{"model": "contrastive audio-text model", "dataset": "melodies that start on their tonic, played by one synthesised instrument", "train_examples": 26041, "n_mels": 80, "hop_length": 160, "input": "log_mel", "spec_augment": true, "win_length": 512, "tokenizer": "word", "vocab_size": 59, "loss": "softmax", "embed_dim": 384, "encoder_arch": "transformer", "encoder_norm": "layernorm", "encoder_norm_position": "pre", "encoder_activation": "swiglu", "encoder_head_dim": 16, "encoder_fused_qkv": true, "encoder_bias": "all", "encoder_qk_norm": false, "encoder_parallel_block": false, "encoder_moe": "expert_choice", "encoder_num_experts": 8, "encoder_moe_every": 1, "encoder_expert_mlp_ratio": 1, "encoder_experts_per_token": 2, "encoder_shared_expert": false, "encoder_subsampling": 4, "encoder_layers": 12, "encoder_width": 256, "encoder_positions": "learned", "encoder_pooling": "mean", "text_encoder_causal": true, "text_encoder_width": 256, "text_encoder_layers": 8, "text_encoder_norm": "rmsnorm", "text_encoder_norm_position": "pre", "text_encoder_activation": "gelu", "text_encoder_mlp_ratio": 2, "text_encoder_head_dim": 16, "text_encoder_fused_qkv": false, "text_encoder_bias": "all", "text_encoder_qk_norm": false, "text_encoder_parallel_block": false, "text_encoder_inner_norm": false, "text_encoder_drop_path": 0.05, "text_encoder_positions": "sincos", "residual_init": "zero_last", "optimizer": "adamw", "learning_rate": 0.0013, "beta1": 0.9, "beta2": 0.95, "eps": 1e-08, "gradient_noise": 0.1, "cautious_weight_decay": true, "max_steps": 4400, "batch_size": 128, "epochs": 21.6, "lr_schedule": "linear", "final_lr_fraction": 0.01, "warmup_steps": 80, "weight_decay": 0.3}
Rows from block 2 of the audio encoder of a small contrastive audio-text model, named by matrix and row number. Rows with one number within an expert belong to one neuron, the router's apart. Each number is 128 + 32 x the weight over its row's rms, rounded and kept within 0 to 255. All counts start at 0. Numbers have three digits each. After the name is the row's rms in percent of the matrix's.
Before each expert's rows are labels from the 100 clips, of 14976, where the router gives the expert most weight on average: "responds to" is what is common among them. Only what is clearly more common there than usual is listed. The data: melodies that start on their tonic, played by one synthesised instrument.
# router: router (encoder.blocks.2.mlp.router.weight, 8x256), inputs 0-127
# gate: expert gate (encoder.blocks.2.mlp.gate, 8x256x256), inputs 0-127
# up: expert up (encoder.blocks.2.mlp.up, 8x256x256), inputs 0-127
# down: expert down (encoder.blocks.2.mlp.down, 8x256x256, transposed), outputs 0-127

# expert 4
responds to: the note C#; the note C; tonic: C#; tonic: C
router.4 104:139117134110108077157097175126042203107126118106113137111111137162149162103186087129093102131118150170121195176146130135138150154142153146078145080171163133148108111140143101102089106102117106106163121156202227140064135109123110140096100131157132169144187052095128168147151169170150064132141150115149125064169110177118086149129153085176126088164145138137108124102106127145122144086122
gate.1 098:125120101132108090144134175113139150076166087136113158148126071096124143134127055162156116124146081139138098112157107143129085157058091129091106180060100115123063189153101132086150167124105118174107100165174163157149054119109175144129171133080047159126062166134130089129222174171151120134130145115155172133187119140081125095072162142187094142139132069120153135113093111169163126110173
up.1 096:106133050163110147161091105099127128126165138067084130199138135155118167111151184077164130181144150133155175135130073112141136129140064121109089155043100154162166101154078075110149114150128083149186155153097160140099028112134113107106149149112097172143102074112130091138110078109135120143083134128120161119170136133144106149155118149178152199135135122135109123110142144119143165125125
down.1 099:177114141067107139085123102116143112160126143139122141130140143122092136116159062094182147220145153129201164157179120139123142159118135169091067133162161074101111155105172110127141141128109162157086123112136088107165144130085064112168193119125170168153208110158194141138131113139099173096148137130115183147135135119169087091051118096146090119162175121120201170132114122039151119105135
gate.2 098:131195165137130121089151115148111153114046109189125068139098104147096118133106124099140155059121070118158107128138146070149149117099133118095171124139167181093155082108085134137140116137188163166142164138130071134113080099135087175152172136095160131088129074110065131128042106091148156084090107103109121168148085137161107144170103106132144143160147149122142105157129102094116102121146
up.2 100:087137132140119144091147088144137143072134091069128129155171114138088151172095143156087184062097138100118160155090074199134063133101164136159116111155146134124158112083154110043128106125126132128095146117133137139143110127151137144159119116088131117143124126159146137144181140168128124147078085114133128111109154075091087134159121163165166099144137176135094148141138132176063149116084
down.2 106:038113124159050121134048106126092183149121121121106104081131154198104118153153099080123064122104139149078081128162107139148110216112185135127111145101191140098141126089087139147122123178120163084119116104067126119129135106114168209121092101142132154143118133178164136097165126131059172192170097099054129101108150106148086139096134222102136114142145142123069142129162098139129203137073
gate.3 097:130099150127078126166168145192102193141163098112119169116134096114116121094175137213113179070150116142105117152137132131154147080165103160159160113126137096133138111169096098118095168148154146182152114186109141129122102125119190121110163122142179120166158124150137124152140071168099148095093084142033144127118093121149140149086178077184066119124142117098160115114170116183107139186129
up.3 095:151139129175132100136153170146158122156234083116114162123079070125085128093195123138118170187134166104088153156138143099180139090122119103156129106138072140098143105152116120098133115116066135131128129175093169074120121054072135075186138171147136149118153133121175085084127171144172121119119100104169148118173105123128121197096165158126121086110109065135131130110103129121099136127117
down.3 099:070082121193134158182128105107149182166110126178120128117124140116127124115161115172091131138109126111114211145139186113129142097118147143108082120148144111067131093151136129097132128109110129152148118148143197102111110091128171090183145056181107152101158087113105137125171152128125097073137139079150097110056103110143115123113108091130017095162119134089112108104088089139096126059136

# expert 1
responds to: bass guitar-like
router.1 098:118097163164172143144155132108099080069134115127170118176109074071129150144122173178092083186103109095191085122150116137155146143062103063130138128129079131153077083134122169175076135114064162122070137162129103126088129110090086135191067107099097115098127112118178142147094124146153101168156088110091106092146139138101150110179127139133108136090096096141107110179144106055139075140101
gate.1 111:123196182049199079147147155188072181145032139129165129125146111077151146139154208148122179167101089163145163141118148076153125100155093136168141104128111131122122120125156163092129179114085130165104181104104100138190155134124147096121162190136101136169114168128157129138074146064119106155118085201136170126154143137102106110109070097124164093152139141124104176142102088130153162151125
up.1 095:183133183173116149051122130080136192134069163129145149087034152171161085147115092142120165123142110093101100118126147181119163149135084152097168157168165195086125106131107152140111126133142111077122078143138040086128121142141152111141130145095132162177167135109151104160126169133135121189137095180129120130104148136138087151115132166078110161131092096062090148036138128127130122135178
down.1 100:014120134077150134146126057143114125113160106136184195102132115112146204142148159084135083166126112070058127102113119133152213185151150106148063166144103153102137081217116110149121131087185153184123131116104122109088125094149175189091120104090138094135164096092107135089148132147147116094119109133122164144106157135137100112118135156179111131123158135115132132078081150128105100092130
gate.2 096:119108084113129145169154113163137103100173137124132153207119063137127117159156087155135154160170124163174095143130128163082118071109164116089098150087102108209094096130127129156085175102117110163086108190176146152104172087091139123204130121153108146098148157131099087110137157144123154157115086087106140155111094075125126143092142118102019128128165151060113150102110119065143131088121
up.2 101:121123163106127136116175088111065176148081147030083083182141151107092123114099163102136123105110132162210113113145152164127239104132131124054125124072137112137127148155135125094143148172119182183151133133147151203143064079168182137144150166172091133166164128090024106069104151142155154140126109174124111146157131140133085071041103117108114125179126099153098119060125090146113087180134
down.2 098:152118096193196190142159125152110157138108112094085143171167142128161104140113157091138102085122132103191082115118131123140165022177089057145145144122143045120109130108177150129172152080165163154125159081165121129166119105171120122096129164135109106174152162125175134062121141085131134112150079105152149108120175096135103153118124133147150218091120113128127136135120103116101108140074
gate.3 104:114225194117158119170167109240109171098176110059086154129165108146116068102119126136178123103099130074120122163133115143136111153117074108154163182107121099102147156177114160110108117200125120136168117124114141131092096090107150121110153146144114162131163152155125108118022091120082113114122157154155147121107173132098147159123137152098112177083084116159141131115109088121139128141066
up.3 102:162122114139151108080104159116115169140146128142204113157168142133084145110129142140112096185201166094068068129129166135098098142131126117072132124137121216146146170138105139134161179090159138169149194118153107162130155139139164160059080130171115138159143100032128189119154104116175158150126096109123137094090123120146137158074145187146169079177100124197096161127108125078119181137163
down.3 103:142121127093140134094123093156158126148088132139148109064116191134168136144074146120132143172112184147187139079074151169124149152096168091075133115072095119140134082158156129120205133109112120088070072145103111129141114163185123117111093120141128136206095121106094125147091170115126109092138113128127098118179125139109143080113088126076168111092070156159130176142092141140147104120108

# expert 6
responds to: the note G; tonic: G
router.6 100:134112093159102118071155107192095079123110176158147110163186122157061096091197128155128127139126139152140137136054164092209086105156135139149133164123118184124113128155081098101162142138156086104124138178072102182170153114095095111081129139084147106130131176111145060113178120096161163159141126145107187145098106108100088058103081195100115139110094107122118127162081122133127157072143
gate.9 110:170065164055100137089148146160066154128115134135154145167115145106202173143085156128122176113099137125106124099115137144105135166163149217150089151085156164172161138149137139143159101149087147108103133115123112147094078089131157136134109111224128135057151145151073129115101072140143142142104139192153133128060119161142109100183179176123103150116136129136151115125167117095174166076155
up.9 096:126164098141119102116147110161161123108146090054168138122142115113113149088173114138141139068064095163164075112130089086131193105138122066158126135098133061103158110170187136121123153162150139151128109110129122145088134150087073180079128121090121131199150112182145118067027120124117110123164142131153084113071119123104076176183138109139154117130102115168114162121112089083085140133088
down.9 099:107119113090114085113112179118108133156127126118185126160117130060111128176158153151110165090110137121123110135163080126109148124177127090160149068148160146093131167118139131153180166108100090150120160190128153148129121133100144124190148116167089094101145140136108174107149118117124130105126123073163085112099218064119105123165136117131146138052151188091095217054126153143130177205105
gate.10 098:117108164088168103129087085092126177072099117141150109128162101137108120107182218091113096078127144152162084091165145138130133102095160177151105099063134141132135099115176140160100068059108076098167109125082096128095094143160103113116163121145177075177111132080125109144127109075101170142149133137147113088094157084175115100097121115106096188134158108067084085127094132118125123110116
up.10 095:116087129178109156126139068124102119132115124133133102100099150126094094092116196141194138150197056183134108152164112165093181135112165132117115145102094130076102127174088123125121113130092146111095166144127165119122149112146125051140110104162144139127120093101132159124116111114138084078159150084114153115151209140101165108094130190146145057095052126130117121108120146107143112161106
down.10 101:071090106120144113136141156097149111091132104151156097182074144115060091132141140101084134151107097129063156121125132145128143178141083141117112124156114100105147125098073161102128108091119137144102081171147170113122094109109108160123121156143175162107139117092099142095109160120133130119098122133095157110175103119159163067078100147084155104126113118094087092066096119122077117107124
gate.11 099:093169150148025120105041149165097141104135106066147183130142120047178110115138118101156071158143127124123130130098105159074197069115094118135120058121150111157175148112141095111124118128117112115166090112115121106096132082079112104103115150045136105118077135074135059115101116167096177118090170110114155149092096159169137124109145106129135120129149131156122137055084149127148107128117
up.11 111:095030161215140143143140188105113111117122126140156105102058131111107139164150181150121116076146127133161121150058128096083129116111123106124122186132110119155153188111147140168122166099113200118140121140117101078138116116084112111128098121158137126104125122100143123116162101119136118100150156127157100159126124100193089176102156209086141119097110179165170156138152148114128136084079
down.11 101:172128126127067072118107129155141139104119089096108111070156172109114126101069095121159127127087099156161132143133190122142151064137129105102081099145131126088161143122067103076137192139122080108099098133148098142100099130145081102063157111118094144102148079141108118136100132052107141078141165171104163122099094138160083087137165114132101149160082134092118139162120140139081166116131

# expert 7
responds to: the note G#; tonic: G#; flute-like; tonic: A
router.7 097:132159113092078161109044146107060124147042075153104164126164158114133199151110093161123104118163130105090172150153085123170079114165127164121141114152159121109139066092110130116098181115129213099136131127137142123162108143099147143069146073127147134097143120134135156144104130152130151085087229119124092118092076140097133119188114126160107120117156112130122137124143190167143087127098
gate.9 097:136119125209140104175141093075146074121164181134139133139132059139161110131116136104110065166142137116177136097128135161123094127149119099172107076110127147141118102113132096105160119136106091125084162128152079129112143085153078165164105123120041132136128071174107074133112149153142192178191111147106184115082135126126146153140076117162117126101144164121077103145118187122142084153162
up.9 099:119112167123092153135099138131111137143121107109153087075125158112078197233130188200125139115150076104135218159151110139132151125143156128070135092137097193088116138124059105140112165086214128161124144155119136126193155077147093112151142079157130116160145117111063173104080135170090151135153126092149112112129132156187169102084170128094095149102151166107147101128118090117125085129151
down.9 103:123190115173138135143108101178122122122126119106112103074121085191148146128137081113128095094067153114123133169085077147185138165110155104199113128144145118138164179029139166137165104080172154132180115121098167225162053195182113112147111091107148172130105115091129122129160124133122137104161146161098116142158058179151087111146170197100121104115173100145094173138136168202116086107105
gate.10 096:150116131137134184092052133081130134151146111101133109161152163117107166115047151119112162168110121130093166150101142083083130141164132106126162147159163084121026119116116152068141128123116177100120156115086205109148139162146149123123171153125161135139082064156130155152136111183121148139148192145087097163107066155149184133094093082092130156162106125054193173133131147144150087110144
up.10 096:153095131163112132127111105151140110174114153083144140157132126113140135118091146128130187103098154131160125110111182089143133152128087192104065126134099139117129142107098108153147126093146124133172141113163073148119117167144114094130082148185085107160158113141082134092126108212144147163084145182068161163143168059172050175054161157125143162129163084120133159128133151118117116160142
down.10 099:146142138149161151152067164099144113151097062125158099175132114055050166130154132099146123114185134177133161147171125101137146117107182098167142089064104107140135154143087104122116142157135067091096070090061139178108144139109061149106175139151127138144154127115146117124158185127131083151109098080164095136113109197102070144141085134111163166121119127111092133097114141185104128108117
gate.11 101:131128134099112143111138158151141116164148159168167078110148113076113193113165088119162106102181155138117168129110130157098120139087164144143190138152101145127105115161135170099106066114169116117160057131158174096123096120130096099163191127119107120087106117110141108161121110129060153110160092119105136181094103128132122179149071092136105105144124182148113106159143140133075131143104
up.11 102:108143137125136141122155086119138150104069139109093162158099109150123079119135102099115093178089126096098127123117136110159162054124154127082148124137124074135092106111131108092143156143161169085178122069056153144153087100139135125144129109141145093107185102161170141150108119165105139139136076150130111137138115153064125066161175137158106095123137108140126043176155145105090078181175
down.11 101:121136137110076157114163046197130195166117153128104135125141075108112136170126151143124106123160166139177109085178204164112123106132126103102127160145223129097106106169104134139108150145040149093142109112138132133118144121143152115092156136181126087109088134127094184165148159100136091058126086116149129224134128171187135149122117095095098118098149076072148084116189135224129122092161